config.yaml
arch: "unet"
model: "class-conditioned image diffusion model"
image_size: 32
conditioning: "class"
objective: "epsilon"
cond_dropout: 0.1
widths: [64, 128, 128, 128]
scale_shift_norm: true
upsampling: "nearest_conv"
init: "lecun_normal"
lr: 0.0027
nesterov: false
adamw_lr_other_params: 0.003
final_lr_fraction: 0.05
Rows from block 7 of a small class-conditioned image diffusion model, named by matrix and row number. Rows with one number belong to one channel. Each number is 128 + 32 x the weight over its row's rms, rounded and kept within 0 to 255. All counts start at 0. Numbers have three digits each.
After each channel's rows are labels from the 100 images, of 14976 (inputs lightly noised), where the channel reaches its highest value: "responds to" is what is common among them. Only what is clearly more common there than usual is listed. The data: pixel-art sprites of 400 made-up characters on tiled backdrops. In brackets: how many of the 100.
# convs0: first 3x3 conv (model.mid.0.convs.0.weight, 128x128x3x3, standardized in use, each kernel summed), inputs 86-127
# convs1: second 3x3 conv (model.mid.0.convs.1.weight, 128x128x3x3, standardized in use, transposed, each kernel summed), outputs 86-127

convs0.70:127112081219099134124094133125131134092150114137166130134120080116099130141098150141089044138127143112109159218103185121117129
convs1.70:137118164028117131191180098131129138146134098114113136130137167113166112092119171114181171168136154140146157120122114153058066
responds to: upper left (56)

convs0.89:147143104136122150148099097156099108140115141135123117112154123137193104115115104141148153146204136117152146084144142149167156
convs1.89:196176062119165102124115205128110037142156180141132133128063142148112114154103112119138119141105113118140139133093130124080150
responds to: large (100); upper right (56)

convs0.94:142161106060119107091154127123073076117090178116093115132134118144146110158146154123147160137145120113124141103104141145117142
convs1.94:146106113150152132110120104144105130133149145151159126133113064118106150152161116096159122106131204137111147124185118116128128
responds to: grey (26)

convs0.115:126123078228133194190117172140075159107146102134170149114154148130057135103077117145104147139159148095124128164134159125150089
convs1.115:202101140032110099123143108140117169127135135110091110173079082080137114128093093116150130097128164059104122117135123094058123
responds to: yellow (26)

convs0.33:109145102120117078083156080048116164114130219136070187152134132113183115092124099124140107129155107105097117221151154130131112
convs1.33:137085130150103098173139119135143064163147196167146113133115123198139147112128174107092115137176117132066148131122112148088078
responds to: large (100); lower left (74)

convs0.90:111065137119109138135098092088091168116155047125130152082177085123198173117128111187116117119106135137060136149148110117112120
convs1.90:095156077138147153159178168122151150135165114189143101158086201142113146152176149081124124180168151178123156104172129076101156
responds to: grey (25)

convs0.22:138167148170148124167149151133128132109085089108114121153116144104098114095093151137140130165082135113203083134083128076155115
convs1.22:137148159145046057136098165129139158117123084136146141089112113110098113070110039216141000131171139135099141097118163140108112
responds to: white (37)

convs0.11:155134111141114156152137190182118079126112152155166106128089084121092153192095176105104157133118153150217157058122146153095116
convs1.11:128212104072093144121076148127114125122076112128141102117096149166112110095126157119137140095157135199127191158166103131098120
responds to: upper right (83)

convs0.78:084076043134131145077093104137141091121129151112141112112119109144102118099127202147132101146080191059080151200196124111095074
convs1.78:173097111109125121095147082076119109146125059094159147150153163146119140114108157134097120169178190114156105132155104094105113
responds to: white (33)

convs0.111:150112126169145136129138080134149114162077103068102160118154184117184074096130067098127107114197075155148109110104140135181149
convs1.111:074119123099183185100160137101141140135175155101086171137141149109167160137168194135165148136068097103106105123152186143173082
responds to: upper right (57); black (37)

convs0.91:154139109077149121118117129133094073124086161042121131140183123070175100113108176115182114128072147140115129147146151092130150
convs1.91:153140166116108028141136164145130162133120114135092090132092121104123138127134095147044143146094135161150074089167112140115173
responds to: lower left (69); white (29)

convs0.96:103129143095086121088109125123164206143187108169112155154103112156147142162155144076106171139154113134147122084126141112136158
convs1.96:107132104147165125142150061124158111139186122117124148127177111136114143163128184115089174133083139095195121159165040193070130
responds to: upper left (58); purple (25)

convs0.48:144083124118134119125123128112072143138107059189130159137135117130058112129107090076134137123000131078092082158175145172124083
convs1.48:132159135141167159169103130110126052126137026143156089135096152142096097137127175081145147141155169164088098129133050126074118
responds to: lower left (62); pink (27)

convs0.39:117085084062118105092089117086132160139150138097082161176119151093115107143121121186131130137112152094148160171175192155147159
convs1.39:125135109155103175109137132115109141171174138116098087122162103172119100148136139116179097156130087159154085107221131113174135
responds to: black (76); large (69); lower right (67)

convs0.67:166114099132140101086119073141103109151115206142138246080136126082142186093121076154146110116051093117187095168144116159115144
convs1.67:036113183131145146123087118086165080176119091189173166187087148136136147134129143123070090111161162167081089116203148141077124
responds to: lower left (59); brown (26)

convs0.69:143154097103117107116141104160072101129130095136118142141160133163166141153109152137108116101141133085191132085154107137103154
convs1.69:081115113080132168148140141111126116170107135110125189132183114158155088146106119137099093202132120147135129175084100066134131
responds to: upper left (74); grey (43)

convs0.84:106113133126090089141093110147145172132148106175124072174164141129154158107108124170070126140152127160098118107064124146116158
convs1.84:089109135156164162137143196107078124156143126105093111140118161060157123098173119125167142125078119149064107082171147101161127
responds to: upper right (53)

convs0.99:142122108101116128094081094127235132076156175134117135090172133136178163111112134173135107108104115089128155104090075092116104
convs1.99:132103117142095130105095139081154121124095132150110119100107138083101101112071096130144118144118122168099146091174113089140096
responds to: upper left (92)

convs0.25:119194125119090062136147083070122156113103161088072111108123141175191144096117149153129121129223141124095176106099139113124147
convs1.25:120113080171123121157136107141126105140091203119152139061120188149129128108154090137104075089158165108231172145166165100082066
responds to: grey (25)

convs0.82:125120127139102132131111123018112129136096188112108163120140176169168092111132103079116159110201124144127156083148136117136117
convs1.82:122087129129190137096069107148109022171157190151142110149135091068107141193163155104148098118055151123115162105181095160099116
responds to: upper right (55)

convs0.36:181133110140116108144139168108114093126149133177189099124097126091017163103096114150116110125125134095118097188154109133117089
convs1.36:116166117085093200120107098135111177072139069069077123161129130106161160113060156165098137103165114157129139119167109162085097
responds to: lower right (72)

convs0.112:107112079098133107118093129134125159138132108157138097204232187147177115132132151102121138114197101176152112176129087107165081
convs1.112:129134087167099169107114148095200159096162149179183137166146148139176159135159133102159160086101134153161121107097178143165190
responds to: black (83)

convs0.81:152083153114138173156133157104104170126113155174094134141115086100171188114128103078145072105101118127094100127160085152131099
convs1.81:159192123113136132133166137142094148099134094152107171123093130157108163146111125116127145118142033134140102174164084181087128
responds to: brown (37)

convs0.28:097131090133149094213124109139095119125098099064178124140184158142155093166196128087121134120139113134126118130160148122125120
convs1.28:143108136133117144054148093137108091128145130139094143099086064105110119105094031136167026142143125175073097150141157099145138
responds to: white (26)

convs0.20:117136149103130113113123121141067132147087109135131116168141146146179101080176136077200181159118176107086148131131158074134113
convs1.20:136065162197122120158082190107156100079144151091159105130128156111149101120163140173114141155158118150159143104083075105172122
responds to: white (27)

convs0.16:109139146138083127117166167050098202147184068190189114118106119168156130113093129138136074099126120098105138159168109130075107
convs1.16:182141120120093088161142111195147182189129091071115153139132151117112129097077149139101115134152116138195130156107124069076145
responds to: lower right (60); blue (28)

convs0.105:147101153166116135135136110115118134090137101148155107133093138122146169136091111120113138125112122141096103193108112159136080
convs1.105:125144146131165068156172089181115110143145134158109118099101099150183095125102171083111155163179119162216132117107086127111097
responds to: lower right (57)

convs0.109:139142144189164196110165122129114138128094096035142135117147138082173169086171117121165115128116136091094073156150121109192176
convs1.109:137104123047175187121193133172136151157137180086199090121148135116154182127112169043096174112071116065131130114112152175128143
responds to: black (31)

convs0.76:091152147128138111177112072176156126124166068118116134113108148156144133155168128158109092148119144072115116184084105108133161
convs1.76:070067143110153124104127134126146103151119133100138184155122106087110150119110141162167153097070080088131128056119086175182132
responds to: black (30)

convs0.83:099137106138093092176127157144060142120134112154134151119086125113127155137140137175131112136109135154100192079155135126083083
convs1.83:145075160163211148094126096105118098156139061170124143171137102157122146180169115121173124163151144143126145099135074193147115
responds to: lower right (51)

convs0.57:126071115097104117096104100153127112129094103143152140158134137143058136153123077117117157144125147129109121119099125104090097
convs1.57:088172094112104149134074118175086137091203080084104090132136098105094172138114178084121180110146112155132129144157098162141148
responds to: grey (32)

convs0.31:175129139147116070160139111094099062108128100106174130113065149129030096171134096100134176135118124146123148112140150175116123
convs1.31:109123140136122179111162091159150087088136086099143103142159098148110140141128139043134131124115132151146162147124104140098120
responds to: grey (73)

convs0.15:076091109193136107168119098175103081104107156108121125126189124153139058178150126134154107114065108146152135110086186092124090
convs1.15:098108146060109123194115164126144130167146122102130133174155165137100156113083132073136165092121121114087104144124069163157133
responds to: black (62)

convs0.100:107128091110144106096142128120117172147156150130118110158147176146124126139128142184173109144111148107164115150153102121108092
convs1.100:084153128166129139144150174190167087192158165162135177088135123179110127158107161084151109089146204118165133142118136120158084
responds to: large (83)